{
  "norm_position": "pre",
  "muon_scale": "match_rms_adamw",
  "batch_size": 256
}
Rows from block 5 of a small segmentation model, named by matrix and row number. Rows with one number within an expert belong to one neuron, the router's apart. Each number is 128 + 32 x the weight over its row's rms, rounded and kept within 0 to 255. All counts start at 0.
After each expert's rows are labels from the 100 images, of 14848, where the router gives the expert most weight on average: "responds to" is what is common among them. Only what is clearly more common there than usual is listed. The data: pictures of board games with random positions, seen at a slant. In brackets: how many of the 100, against the usual share in percent.
# router: router (model.blocks.5.mlp.router.weight, 16x256, trained with AdamW), inputs 104-155
# up: expert up (model.blocks.5.mlp.up, 16x512x256), inputs 104-155
# down: expert down (model.blocks.5.mlp.down, 16x256x512, transposed), outputs 104-155

# expert 4
router.4 [134 131  84  70  54  72 144 107  93 135 117 134 154 127 165 150 143 114 158 112 177 126  72  69 160 160  75 152  70 173 109 149 142 113 151 126  75 105 152 140  99 129 123 156  61 163 123 126  45 130 167  99]
up.0 [125  80  99 111 134  67 138 164 118 152 103 179 165 122 124 144 105 151 117 123  69 164  54 183 165 163 140 146 151 120 159 135 178 114 150 104 144 114 202 161 123 128 104 104 153  83 106 183  95 101 123 192]
down.0 [162 172 104 156 133 117 154 110 113 134  90 128 128 107 173 169 102  73 168 124 161 136 167 133 152 114 100 155 122 147  89 151  98 136  73 144 100  63 111 170 169 162 135 138 129 120 160 135 162  99 137 127]
up.1 [112 184 183 132 121 153 152 175 155 191 125 113 137 188 106 163 109 119 152  80 111 171  55 117 142  76 119  87 170 117  86 172 129 153 105 133 157 136  73 101 139 181  93 143 149  71  64 129 132 167 145 139]
down.1 [134 146 101 140 127 150  80 160 128  69  87 108 121  98 167 133 197 112  97 141 145 127 175 101  90 177 123 113 131 112 130 118 152  86 152 135  52  88 170  98 129 203 165 128 127 182 110 154 117  83 108 169]
up.2 [157 165 160 132 186 115 146 158 105  74 152 135 141 123 118 135 152 110 142 177 153 131 133 107 169 144 135 134  70 106  71 172 134 163 134  82 149 137 115 151 181 119 149 131 120  58 109  90  71 120 150 166]
down.2 [ 60 117 132 125  42 116  97 138 110 132 102 165 141 102 134 154 108 155 135 106  99 137 148 100  35 130 169 145 154 176 127 132 153  53 115 152  72 151 149 107  58 160 171 135 230 155 115 118 169 175 123 122]
up.3 [128 114  67  82 131 107 153 111 140 117 166 108  96 137 134  73 127  95 164 169 116 121 165 168 160  92 176 108  91 104 114 102  90 129 112 116 185 187 129 129 134 121 108 148 173 118  58 144 100 169 128 164]
down.3 [136 123 207 103 147 137 122 215 122  95  71 149 176 139 128 162 186 131 109 142 130  85 121 138  91 108 137 107 171  82 110 139 155  95 174  67 100  91 209 155 126 149 210 118 132 105 122 153 183 119 133 167]
up.4 [145 157 162 170 156 146  97  73 121  97 189 182 107 154 174 157 111 191 148 142  89 133 102 117 129 112 156  89 132 136 155 197 146 103 103 165 120  58 151  65 126 110  96 137 139 107 109 123 159 145 163 153]
down.4 [132 104 137 143 141 147  96 205  90 168 137  78 149 140  93 116 133   0  83 156 160 151 129 131 170 144 117  95 185 112  94 104  86 172 168 148 206 164 109 151 110 161 174 147 128 137  88 138 165 134 179 153]
up.5 [139 142 124 115 108  94  83  46 159 136 110 105 161 109 115 115  45 139 122 140 121 157 137 138 137 159 198 217 108 130  85 129  59 144 148 128 161 116 118 113 139 103 135 117 116 149 139 119 139 223 119  93]
down.5 [157  95 162  67 138 115 129 118 159 108  89 180 153 178 219 147 151 101 162  97 124 128 162 165  54 107 182 137 102 152  70  98 160 106  86 140 138 107 140 127 174  92 147 140  69 165 141 145 132 149  94 119]
up.6 [120 114 124 108 159 149 134 172  81 108 131  89 100 132  64 168 131 112 135 154 116 103 116  83 101 105  96  78 154  80 143 111 129 175 130 102 132 142 142 127 187 113 180  94 125 124 120 110 125  73 131 164]
down.6 [ 91 162 121 139 113 133 165 120 155 111 148 138 145 142  91 145 104 102  75  73 107 135 131 114 144 139 167  95  98 152  82  98 169 136 147 142  68 142 104  88  99 134 150 104  59  95 187 137 142  82 108  81]
responds to: nearly full (100 vs 33.9); second side has more (98 vs 45.5); discs in an upright rack (69 vs 16.3)

# expert 2
router.2 [155 150 104 103  79  84 136  54 106 119  83 113 118 113  89 166 124 110 138 131 166 112  92  99 152 131  84  90  92 174  66 148 146 125 124 117  46 105 191 171 100 136 118 147 113 138 124 132  68 182 138  78]
up.0 [158 115 129 154 135 205 180  96 159 151 119 135 132 119 123 152  85 172 115 131  75 109 168  98  91 100 117  88 126 171 129 106 117 142 122 166 116 126 155  80 143 117 146 137  84 130 153  97 138 116 178 157]
down.0 [149  87 162 129 112 113 110 136 148 117 104 164 187 110 105 118 150 175 180 132 135 111 118 146 110 153 115  79 130  99 164 111  94 109 128 154 116 147 107 131 130 161 171 133 126  53 163 111 139 111 132  73]
up.1 [133 102 102 116 152 125 148  97 112 139 206 172 140 132 131 120 148  73 159  98 131 137 200 139 181 140 120 139  86 143  84 141 102 148 154 149 106  91 197 129 135 126  86  98 150  84 169 193 143 137 118 115]
down.1 [116 113 126 104 121 113 105  51  85 137 137  97 128 178 120 104 115 164  81 126 135  72  78 140 121 149 133 152 137 170 136 169 150 130 104 108 109 108 122  60 143 128 108 126 126 165 101  90 187 133 155 132]
up.2 [152 169 112 124 150 100 123  99 104 101 114 111  91 105 156  90 143 156 186 156  26  93 132 136  91 144 152  80 137 117 151 147 131 116 160 184 115 119  54  69 132 145 196 137  96 147 152 117 111 112 103 140]
down.2 [111 106 133 109 114 147 117 160 146 144 186 109 162 103 124 170  81 125  93 105 119 124 136 133 167  87 127 165  94 148 119 110 108  84  89  73 128 129 160 124 142 164 108 194 119 110 140 101 136 128 233  94]
up.3 [113 173 162 102 127 107 125 117 148 124 150  78 136 104 132 151 103 149  71 156  96 183 144 160 141 121 132 112 161 142 110 136 106 155 128 129 100 153 124 176 208 154 217 102 163  51  69 113 111 109 134  83]
down.3 [150 102 105  99  99 110 153 148 142 141 137 112 141 139 125 167 107 122 147 116 203 107 171 140 132 142 126 195 156  90 127 124 198 148 165 129 124 174 108  76  53  90 129 140 177 106 177 115 227 150 139 134]
up.4 [124 124 101 122 129 102 124 189 172 138 126 178 194 165 218 129 161 131 147 117  91 136 116 166  92 119  60  70 137 121  97 115  85 134 133 156 190 143  95  67 143  81 190 114 109  94 118 107  88 152 131 138]
down.4 [ 92 146 170 117 104  63 140 130 105 106  78 120 122 131  76  91 132 154 136 158 149 164 132 116 132 173 171 149  88 189 120 154 104 112 171  93  81 112 116 154  95 133 117 136 121 184 151 116 101  79 108 107]
up.5 [158 145 146 116 146 161 119 161 100  51 110  99 145 102 131 144 161 101  98 141 184 101 151 156 128 148 159 142 125  90 142 115 135  81 150  76 156  74 140 134 199 137 110 145 141 102 158 133 120 135 116 181]
down.5 [139 148 209 111 196 176  72 138 116 141 152 101 117  76 109 133 121 150 120 105 147 133 127 182 127 102 113 180 155 143 138  99 142 108 120 110 142  75 131 165 149 103 146 125 178 105 128 125 142 116 130 110]
up.6 [ 72 101  92  98 113 158 155 125 127  90 139 151  96 149 127 156 149 142 122 101 126 123 118 157 124  97 146 132 133 146 112 107 111 141 132 125 154 126  79 120 165 128 139 126 111 151 135 114 154  84  94 155]
down.6 [160 138 165  94 114  93  98 133 173 174 120 138 104  74 172 156  80  71 110 150 172  78 138 148 119 140 152  82 150 168  96 186 149 155 136 135 100  40 147  83 125 177 115 106 149 113 104 118  82 147 146  88]
responds to: second side has more (100 vs 45.5); nearly full (94 vs 33.9); noughts and crosses (74 vs 16.9)

# expert 1
router.1 [146 208 130 141 112 116  31 163 143  70 147 138 113 183 124  61 128 110 124  78 136 133 144 127 139 106 116 143 142 135 163 133 106 122 170  94 120 125 149 156  87 131  90 165 148 154  99 169  80 182 115 157]
up.0 [138  58  89 105 151 130 138 110 149  92 142 156 133 102 112 121  78 142  98 113 138  55  50 149 166 101 171 183 186  92 158 135 148  68 147 154 111 113 167 123 182 147 155 165 131  89 171 107  60 120 132 139]
down.0 [127 111 118 185 137  98 129 149  67 156 166 134 187 160 118 127 146 108 119 146 104 143 157 129 103 173 181 103  94  96  72  99  27 113 147 196 123 154 123 114  98 144 112 143  83 103 152 136 106  63 118 113]
up.1 [154 123 101 216 145 128 111 141 157 137  87 134 108  93  89 167 119 126 127 124  54 117 113 122 147 106 182  77  81  70 158 138 173 137 129 139 126 147 163 147 114 161 156  73 122 177 152 181 162 129 134  83]
down.1 [137 165 123 101 137  76 159  49 111 121 124 150 159 192 103 148 112 151 160 188 186 200 162 118 154 100  85 147 158 164 135 197  98 133 138 122 106 148 101 122  52 109  99  62 150 134 102 138 124 189  93  92]
up.2 [144  82  94  94 143 145 108 137 181 177  94 121 140 170 121 168 154  81 152 162  83 146  68  88 100 154  91 112 176 145  83 194 109 154 153  99  66 130  47 128  51  96 124  95 109 114 144 107  84 120 121  92]
down.2 [106 135  97 152 141  39 116  86 118 188 103 182 168 109 191 154  95  93  94 161 116 174 122 151 100 148  46 150 164 143 139  99 108 113 138 129 118 165 144 129 109 138 201 133 122 164  92 147 121  74  90 137]
up.3 [117 151  89  91 144  83 159  80 128 170 106 183 116 138 171 147 125 136 131 144 157 114  86 148 138  88 120 157 128 144 180 144 112  78 132 106 125 127 115 157 133 140 148 111 193  84 133 110  70  76 103  82]
down.3 [122  51 123 132 120 136 185 142 138  99 123  61 151 149 124 106 128 131 105 107 135 221 110 107 141 160 176 147 123 122 123 105 142 124 136 213  95 143 140 126 160 129 163 154 134 164 181 130 134 153  87 152]
up.4 [ 91  93 110  66 118 103 163 193 117  89 159 120 100 147 168 118 133 126 154 136  93 107 117 116 115 105 124  98 163 145 121 112 150 169 100 120 161 169 116 103 125 155 123 188 123  78 138 148 174 105 141  74]
down.4 [130 133 143 146 164 117 132 137 145 163 145 115 137 122  90 132 136 131 114 109 105 115 156 125 153  84 210 119 186 110 211 155  97 119 113 135 108  99 139 135  87 141 105 117 104 123 160 160 121 101 116 201]
up.5 [124 118 150 195 184 115 102 121 103 188 150 132 107  98 145 103 140 176  96 126 173 123 128 101 149  87 131 113 105 173 152  80  74 140 125  93  74 105 162 169 149  63 103 148 122 125 173 161 155 150 104 153]
down.5 [207 147  66 145  73 145  52 145 134  88 160 124 141 149 147 127 105  85 139 120 137  68 115 172 132 127 166 122 122 143 133 130 149  97 107 124 144 111 193 114 124 184 173 122 167 123 144  84  92 127 146  95]
up.6 [106 142 186 145 153 153  96 106 159 207 115  64 179 160 144 161 120 202 141 126  55 110 162 137 102 117 124 105  86 121  70  92 153 127  81 136 191 159  55 107 146  82  73 135  73 171 117  99 188 159 153 128]
down.6 [132 175 117 145  69 147 124 160 116 166 115  92  87 125 102 158 185 124 130 112  75 176 109 219 177 157 182 103 143 122 116 165 155 145 172 103 152  64 134 125 146 156 151 136 180  88  98 119  80 111 102  49]
responds to: nearly empty (99 vs 34.3); draughts (50 vs 16.6); more pieces: equal (29 vs 10.4)

# expert 7
router.7 [135  90  90 107 178  98 166 160 133 102 164 113 114  67 164 131 141  96 165 108  98 175 174 104 133 136 166 128 148  54  44 101 172 128  88 166 178  85 179  59 150 119 151 104 117 149 123 108 144  88 119 129]
up.0 [ 83 101 129 175 112  96 137 100 126 135 126  59  95  67 108 118 116  79 151 131 161 160 100 183 112 144 104 137  90 159 104 171 133 143 117 144  91 161  96 181  92 161 147 169 110  90 193 170 141 161 143 169]
down.0 [161 119 153 122 113 105 153 164 142  78 163 140 192 115 142 142  73  90 118  54  61 149 114 151  85 130 110 117 167 135 176 126 121 129 139 134 161 183 154 142 108 151 148 106 115  76 165 162  67 127 159  88]
up.1 [133 203  64 117 129 145  84 214  87 106  71  98 185 146 137 113 120  74 159 139 134 166 204 108 106 142 122 121  72  91 151 126  69 115 166 123 151 141  79 108 107 145 117 166 110 109  98 117 124 152 120 149]
down.1 [138 107 150  91  94 142 122 144 133  84 130 202 142 120  97 156 148 195 142  98 108  84  66  77 146 148 121 128 151 143 107 111 153   0 103 117 120 107 160 177 148  52 132  98 127  96 117 139 138 145 133  94]
up.2 [126 175 152 104 125 176 132 125 171 135 145 136 175  80  51  55 139  57  43 132 107 100 132 145 132 116 144 164 106  96 131 127 102 137 150 109 136 116 153 151 141 172 114 157  85 101 141  89 121  83 129  80]
down.2 [140 108  74 170 161 169 133 144 162  83 136  73 179 142 186 190 131 140 128 118 135 115 120 161 138 146 153  64  93 171 143 164  84  73 116 149 156 151 135 123  99 111  86 119 160 164 102 163  95 199 106 103]
up.3 [ 91 205 120 120 116 124 170  95 117 125  95 129  96 166 120 161 144 116 139  94 174 155 101  94 161 155 138 143 167  64  58 124 166 109  68 127 161 117  64  99 122 125  91 206 120 104 171 160  46 119 164 176]
down.3 [169  85 166 132 147 170  99 142  91  72 162 100 177 148 145 122 145 119 107 135 106 107 152 156 187 116 147 129 144 146  81 203 171 199 176 154 137 108 182 149  98 142 159 118 206 207  55  94 172 112 103 125]
up.4 [ 78 201 136  83 176 153  79 130  98 128  99 147 201 126 159 167 135 160 105  77  80 129 126  74 129 111  95 120  91 119 149 107 111 152  84  85 181 147 163 114 152 117 178 187 181 145 144 156  96 147 162 117]
down.4 [158 198 153 185 143 130 133 109 119 163 152 136 195 114 128 100 159  75 160 102 125 130 111 177 134 107 129 155 133 125  76 161  99  98 101 107  90 163  85 110 125 143 182 161  96 124  80 144 145 149 162 103]
up.5 [137  84 161 142  86 112 191 104 122 171 121 165  83 114 114  97 170 101  86 145 118  99 141 138 151 125 153  82 126 125 177 119 129 121 152  87 120  82 129 197  63 141  93 160 162  97  80 112  84 105 120  99]
down.5 [119 105 108 152 168  88 102 135 151 106  96 128 171  96 150 168 141 101 137 147 129 139 185 103 136 172  84  86 100 157 148 106 161  45  78 110 187 159 125  76 159  99  91 107  95 147 112 119 142 173  91 173]
up.6 [147 151 136 169 154 205 148 151 193 121 150  97 108 128 136 237 155 105  66 108 154 112 123 144 110 132 132 139 150  82 177 130 132 115 163 150 105 163 100  92  94 159  92 163 107 151  96 168 120 132 113 159]
down.6 [134 115 114 128  78 154 128 134 107 166  83 160 128 200 146  87 106 152 158 146 134  99  95 109 179 160 147 135  95 103 138  79 148 137  38 138 136 122 152 132 134  94 176  80 138 174 145 172 141  75  49 171]
responds to: digit grid (42 vs 16.4); noughts and crosses (41 vs 16.9)

# expert 10
router.10 [133 132 130 153 194 125 106 134 132 116 147 168 150  72 130 141 119 100 116 137 155 180 146 161 100 119  99  95 156 111  46 116 164 188  75 203 148 153 193  99 149 161 169 141 138 163 140 121 139 119 206  53]
up.0 [120 151  97 124 158 189  96 174 167 171  97 123 105 164 132  96 132  74 115 108 109 162 145 122 142  73  89 129 118  94 117 152 145  94 148  91 141 104 119 170 136 169  93 190  88 146 137 114  91  93 156 186]
down.0 [156 115 141 173  77  92 120  74  66 115 155  88 136 102 149 159  74 131 124 155 148 114 147 117 125 135 131 137 116 142 141 162  95 179 122 150 140 152 135 140  90 184 167 106 155  79 116 103  98 130  79  94]
up.1 [130  96 126 159 169 128 128 122 111 121 100 127  93 104 103 111 193 107 122 168 125 147 100 133 160  57  95 136 161  41 119 164  91  98 148  85  75 125  25  49 140 146 155 135 150 111 123 110 110 131 100 179]
down.1 [147 178 143  90 156 156 183 108 127 116 147 122 102 132 104 108 127 120 144  83 152 115 158  53  89 128 172  96 102 147 176  86 163 212 156 210  87 108 171 151  70 108 167  85 151 131 109 155 151 138 150 125]
up.2 [137 173 127 150  73  93 128  86 158 144 140 169 170 180  87 149 163 101 136 120  95 134 115 108 146  78 143 188 116 115 119 131 171 150 113  99  60  74 105 155 113 123 143  45 109 109 132 150 118 138  82 154]
down.2 [108  95 136 128 114 140 114 153 139 117 155 153 132 151 126 116 145 151 108 173 176 133 179 124 120 148 154  70 124  44  80 121 122 153 156  88 139 129 129 138  98 148 151 164 138 120 100 162 144 145 193 114]
up.3 [170 104 149 115 102 103 181 151 109 140 126  72 120 175  97 133 146 162 101 106 136 135  80 103 184 180 119  73 106 191  80  46 109 116 106 115 112  95 125 128  98 128 145 107  85 151  99  95  89  82 166 150]
down.3 [ 81  89 118 165 110 111 143 154 203 156 159 167 103  90 146 110 118 105  97 142 104  99 103  91 101 161 139  86 100 164 120 138 120 125 146  82 143 100 169 132 207 133 118 115 129 215 154 113 138 149 107 137]
up.4 [115 170 150 111  97  96 148 119 146 195 113 162 113  96 155 121 136 179 149 160  91 122 146 109 183 143  99  97 127 192  97 165 105 106 140 121 127 119  76 165 147 142  96 101 134 100 132 155 221 152 121 132]
down.4 [108 174 114  98 132 139 144 101 160 202 113 119 114 171 109 164 125 152 141 121 146 100  97 130 125 106 186  81 140 135 117 132 101 103 171 191 200 121 147 115 114  93 112 172 114 101 104 179 206 148 130  67]
up.5 [132 117 127 118 114 107 110 180 133  98 143 109  70 126 137 132 144 151 102 182  68 118 122 179 125  63 129 182  92  54 157 118 107 139 139 155 130 191 133 123 121 161 120 151 166 155 156 133 147 144 107 147]
down.5 [154 145 159  80 130 127 137 130 131 192 102 107  97 102 122  59 138  84 120 127 169 141 169 107 167 162 156  61 112 146  44 150 122 125 141 113 108 119 148  75 141  50 149 150 144 156  87 185 113  85 119 147]
up.6 [115  88 165  79 111  89 105 101 130  95 165  91 199 103 150 115 112 125  87  83 138 177 157 137 133  90 116  96 100  93 172 106 156 116 170 102 130 139 118 147  18 100  62 136 208 112 126 144 136 131 157 130]
down.6 [134 146 111 150  44 144 161 117 129 135 131 105 107 103  97 106 110 132 165 144 148 125 138 208 117 167 161 157  88 149 194 181 144 118 168 175 140  78 109 147 143  50 119 150 100 161 144 125 105 120 115 134]
responds to: noughts and crosses (48 vs 16.9); draughts (42 vs 16.6)

# expert 0
router.0 [114 112 139 195 159 145 122 171 116  85 154 128 119 178 143 117  98 144 139 129 177  90 128 140 138 151 143 121  88  95 107 102 188 187  38 130 127 135  72  75 159  35 145 138 160  72 105 151 159 138 137 158]
up.0 [141 136 130 139 102 159 107  90  91 114 119 104 135 164 140 103 155 113 148 169 135 101 114 182  81  99  94 115 100 159 127 195  71 131 113 107 123 121 203 154 130  64 108 175 133 100 170 187  90 111  92 155]
down.0 [119  75 157 119 159 107 119 144 163 106 183 151 142 142 118 224 154 185  78 124 135 126 126  66 138  66 169 123  69 125 129  95 136 115 235 156 130 203  87 138 158 152 144  92 115 106 159 111 151 130 119 114]
up.1 [143 106 117 155 164 155 117 190 105 133 115  84 118 190 147  86 146 142 105 135 129 101 146 149  87  97 166  80  61 134 120 126 160  93 106  46 161 145 157 132 157 132 108 203  74 177 159 190 125  69  90 117]
down.1 [170 164 169 121  89 170 136  80 116 143 121 141  95 186 161 122 146 151 141 152  67 101  93 145 125 137 111 136 165 118 142 126  46 124 109 144 116 143  91  69 140 100 187 106 146 158 113 166 108 202 111 165]
up.2 [ 91 100 129 133  33 146 150 136  51 172 117 104 101 118  85 125 146 177 122 153  98 144  98 146 113 108 128  86 188 165  81 149 121  64  68  79 148 100 154 174 148 110  95 103 173  42  86 121 130 133 126 113]
down.2 [129 142 159 139 120 119 117 163 146  37 158 118 105 124 102 102 103  94 132 131 183 120  93 146 170 158 177 153 151 144 183 126 160 220 151 185  94 102 132  87 131 151 152 135  39 199 163 138 150 135 142 149]
up.3 [ 78 155  94 153 125 110 134 149 137 178 156 114 105 167 160  76 144 112 115 165 131  98  82  97 131 167 106 145 172  81 129 132  54 114 118 168 165 138 103 151 119 148 103 162 115  93 123  72  89 132 144 134]
down.3 [137  41 154 130 143 166 139 109 170 157  92 120 111 154 180 133  78 119 122 127 148 126 140 121 158 154 104  46 113 171 129  88 119 156 130  73 138 144 163  97 166 108 211  79 105 149  78 132 104 124 114 148]
up.4 [172 196 140 108 167 153 182 149 103 153 161 109 156 176 175 144  64 206 174 121 107 109 145 126 120 110 103 130 111  95 118 109 107  35 121 192 115 119 148  90 139  92 153  94 107  82 155 115 158 207 166  41]
down.4 [117 115  91 136 156  97 148 103 164 154 157 113 181 105  88 126 146 127 156 151 100 170 153 120 159  73 105 130 123  80 159 129 148 129  99  72  92 132 138 122 123 133  98 112 170 143  80 190 153  61 136 134]
up.5 [123 108 130 120 113 177 145 124 136 145  75 128  85  98 149  99 156 149  87  66 116 136 132 141 141 115 161 115 172 101 109 114 157 106 150 115 119  96 150 183  71 152  87 129 170  77 121 104 162 126 134 164]
down.5 [117 168 190  81 160 102 111 144 116 156 126  88 149 168 125 104 162  99 168 157 154 164 153 111 111 129 104 119  70 108 126 109 134 183  74 171 205 172  80  73 168 102 149 126  56 102 128 170  90 143  70 167]
up.6 [177 153  89 122  95 220 142 164 147  89 113 136 150 119  90 128  52  66 102 113 105 110 125 107 143 130 113 123 163 167 122 148 107 104 159 179 163  83 155 103 188 119 120 124 139 140 137 127  62 115 163 123]
down.6 [104 165 131 139 138 102 142 109 124 207 139 133 185 128 182 117 214 144 155 163 133 160 111 134  91 118 130 157 117 109  66 116  99 148 148 119 160 150 122 118  70 155 156 143 173 109 182  94 157  97 101 140]
responds to: first side has more (100 vs 44.1); nearly full (96 vs 33.9); noughts and crosses (52 vs 16.9)

# expert 15
router.15 [124 145 204 138 158  85 136 167  72 107 153 114 109 130 113 123 163 166 150  99 185  40  68 121 111 111 123 165  82 172 136  69 199 154  84 156 109 162 121 151 145 101 167 170 136 121 109 146 106  81 127 125]
up.0 [120 123 143 117 143 102 161 144 120 141 167 236 163  94 120 112 150 111 142 141  38 102 174 132 169 148 152  69 136 165  97 163 101 117 174 131  97 119 116  48 168  91  75 112  90 109 152  72 131 180  75 179]
down.0 [179 207  92 154 158 123  73  76 150 102 120  80  85 139 114 154 100  77 113 110 129 128 147 133 170 110 153 151  99 160 147 106  87 124  82  70 190 171 140 153 155 175 140 123 127 129 111 186 115  75 131  99]
up.1 [118 103 103 149  94 130  90 132 142 132  88 136  94 115 155 134 138  72 153 125 195 104 169 119 133 151 119 152 163 117 141  64 148 136 150 121 122 145 151 175  59 112 118 120 138 150 126  99 163 129  93 161]
down.1 [105 157 165 129 135 125 130 108  91 124 149 172 104 160 114 214 108 114 182  76 135 102  84 129 166 180 126 131  81  95 143 119 162 139  66  79 120 125 106  80 190  84 114 151  63  89 137 189 133 134 109 118]
up.2 [142  80 130 113 126  70 145 151 168 137 118 119 105 160  62 133  84 111 132 130 110 120 129 135 144 124 128 180 119 122  73 186 122 126 141 107  89 132 196 107 143 154 127  99 130 124 184 140 112  51 158  99]
down.2 [148 120 175 182  66 141 111  91 147 148 107 127 136 116 134 134 109 110 149 130 132 139 113  59  87 130 162 131 151  95 116 138 129 209 128  99 184 102 120 108 171 121 168  76  43 149  80 115 108 172 141  93]
up.3 [171 116 158 123 112 131  93 141  98 151 156 108 128  62  85 114  44 179  99  70  80 132 158  98 134 123 127 100  72 131 118 207  97 150 192 119 135 126  57 152 122 171 127 145 158 165 175  76 152 153  78  99]
down.3 [151  65 109 143 131 140 132 142 163 123 163 122 175 119 132 142 215  77 132  99 197 138 120  90 159  98 116 117 101 134 123  86 136 192  89 125  93 112 183 124 144 125 134 159 108  86  77  85  98 139  99 134]
up.4 [135 152 128 154 132 127  80 137 142 114 109 104 104 110 190 102  96 118  86 131 140 135 142 139 135 119 132 142 161 114 121 144 133 162 160 105 120 114 161 121 142  71 131 121 117  90 105 171 128 202  71 159]
down.4 [138  80 134 161 140 165 105 121 161 142 102 111 148 106 163 136 116  48 189 131  93  77 125 120 168 155 168 157 127 108 165  88 155 107  54 113 128 142  61  38 161 135  99 151 109 129 117 174 142 140 143 143]
up.5 [173 114 139  98 136 137 181 159 157 134 117 130 143  74 119 124 161 131 115 118 106 102 137  62 124 153  84 102 139 144 122 156 136 122 146 106 174 107  98 167 145 119 118 184 166 170 114 170 132  54 111 120]
down.5 [114  80 132 128 138 115 107 113 119 132  84 140 120 112 103 169  55 154  72 129 123 179 142 171  99 173 181 168 120  92 114 108 144  96 117  91 106 132 180 112 187 132 120 143 101 106  66 122 107 181 125 170]
up.6 [171 134 157 142 168 175 158 159  91  95 144  93 170 131 121 110 171 146 152 183 101 109 151 164 113 105 105 108 110  84 105 133 116  96 151 210  99  96 100 148 149 171 115 223  98 111 173  77 134  82 143 139]
down.6 [ 84 125 117 173 123 112 120 146 117 143 138 134 126 144  98 198 150 143 167 133 179 162 155 114 103 136  88 102  79 142 153 145 114 180 165 121 129 121 146 116 108 114 122 113 139 110 129 111 149 170 158 148]
responds to: nearly full (96 vs 33.9); discs in an upright rack (75 vs 16.3); first side has more (72 vs 44.1)

# expert 12
router.12 [ 99 166 163 126 204 137 104 147 159 178 121 124  98  94  81 132 167 138 116 141 179 140 153 152 137 130  87  89 125 152  86 107 179 155  83 148 192 137 193 167 149 151 106 144 149 161 153 163 101 116 161  77]
up.0 [152  91 158 108  96 117 155 102  73 172 127 159 130 105 169 110 134 128 108  89 129  97 165 123 127 128 129 142  84 179 109 137 112 176  53 157 144 105  90  95 141 122 155 143  84 164  92  92  89 124 154 193]
down.0 [122 139 117 137 129 154 155  98 147 140 124 138 114 206  84 133  70 189  91 176 126 150 141 124 127 145 116  91 127 121 119 187 176 141 182 127 129 125 181 108  52 146 141 115 105 102 136 160 169 165 162  74]
up.1 [193 132 173 154  89 171 112 130 124 152 110 113 194 119 121 125  85 105 118 161 157 143 183 112 115 145  87  84 114 158 215 123 155 131 162 170 109 120 125 149 122 105 146 145  89 103 149 207 101 134 136  92]
down.1 [148  81  84 160  87 109 134 105 178 103 136 106  94 166 136 163 136 146 166  82  91  98 115 128 145 126 133 163 154 100  80  61 133 159 122 131 118 181 157 134 107 194 126 138 100  85  96 159 151  84 140 156]
up.2 [143 184  92  32 154  74 141 148 148  67  74 167  91 139 121 165 139 130 106  97 110  73  97 108  99 210 144 135  57 138 119 128 150 106 109  96 173 123 120 159 146 117 117  98 175 106 194 112 188 144 128 127]
down.2 [ 93  71 141 163 191 187 119 114 109  88 106 108 116 104 124 124  72 159  94 195 182 172 141 121 181 112 129 135 152  64 112 149 136  95  98  90  47 152 138  98 145 173 159 153 107 105  97 139 152 139 106 168]
up.3 [166  68 168 129 132  54 121 159 108  59 175 155 125 221  99  93  83  79 119 128 138 136  93 115 101 111 156 129 128 136 150  95 100  72 120 120  94 132 132 118 100 163  76 139 183 156  77  90 138 129 184  85]
down.3 [ 96 106 110 110  92 146 172 190 137 141 111  82 109 112 124 167 138 123 149 124 101  94 138 117 172 119 169 170 167 127 145 140 140 134 113  76 159 104 134  90 143 110  56 166 147 195 105 116  46 101 168 138]
up.4 [ 98 119 143 101  96  94 116  44 157 161 157 122 171  96 167 156 164 117 151 117 104 108 124 142 139 115 158 113 166 162  56  98 147 106 107 145 139 131  81  72 110  87 163 171 132 150 130 163  89 175 103 112]
down.4 [141 147 127 159 111 156 153 135  87 168 114 110 147 179  99 121 133 127  63 131 188 149 146 101 145 167 191 147 149 110  96 160 200 119 137 139 162 121 131 143 148 121 128 172 118 147 121  95 148  99 125 121]
up.5 [ 69 133 147  94  68 116  96 111 172  70 128 139 145 208 129 152 168  93 128 109 140 123 136  94 176 154 105 186 154 147 143 101 176  99 145 144  63  92 134 144 125  45 138 134 122 106  83  95 112 147 110 123]
down.5 [159 125 113 170 165 153 171 199 121 168 164 131 141  39 114 128 104 146 148 174 129 153 118 186  73 108 174 162 156 115 128 160  59 158 120 106 141 136 148  92 136 211 134 104 129 147 165 108 154  77 123  72]
up.6 [124 123 100 203 128 141  84 140 136 109 138 143  85 145 133 104 145 148 101 171 165 154 148 123 127 150 148 124 108 127 153 138 141 147 120  94 129 141 135 105 117 108 134  44 111 172 126  82 154 161  93 102]
down.6 [115 123 110 172 153 144 184 136 118  96 203 110 173 140 113 165  87 181 127 121 101  85 113 131 132 101 133 131 134  73 143 136 152  87 136 109 153  82  72 141 151 117 110 161 212 119 173 172 138  57 129 151]
responds to: nearly empty (94 vs 34.3); stones on a line grid (49 vs 16.8)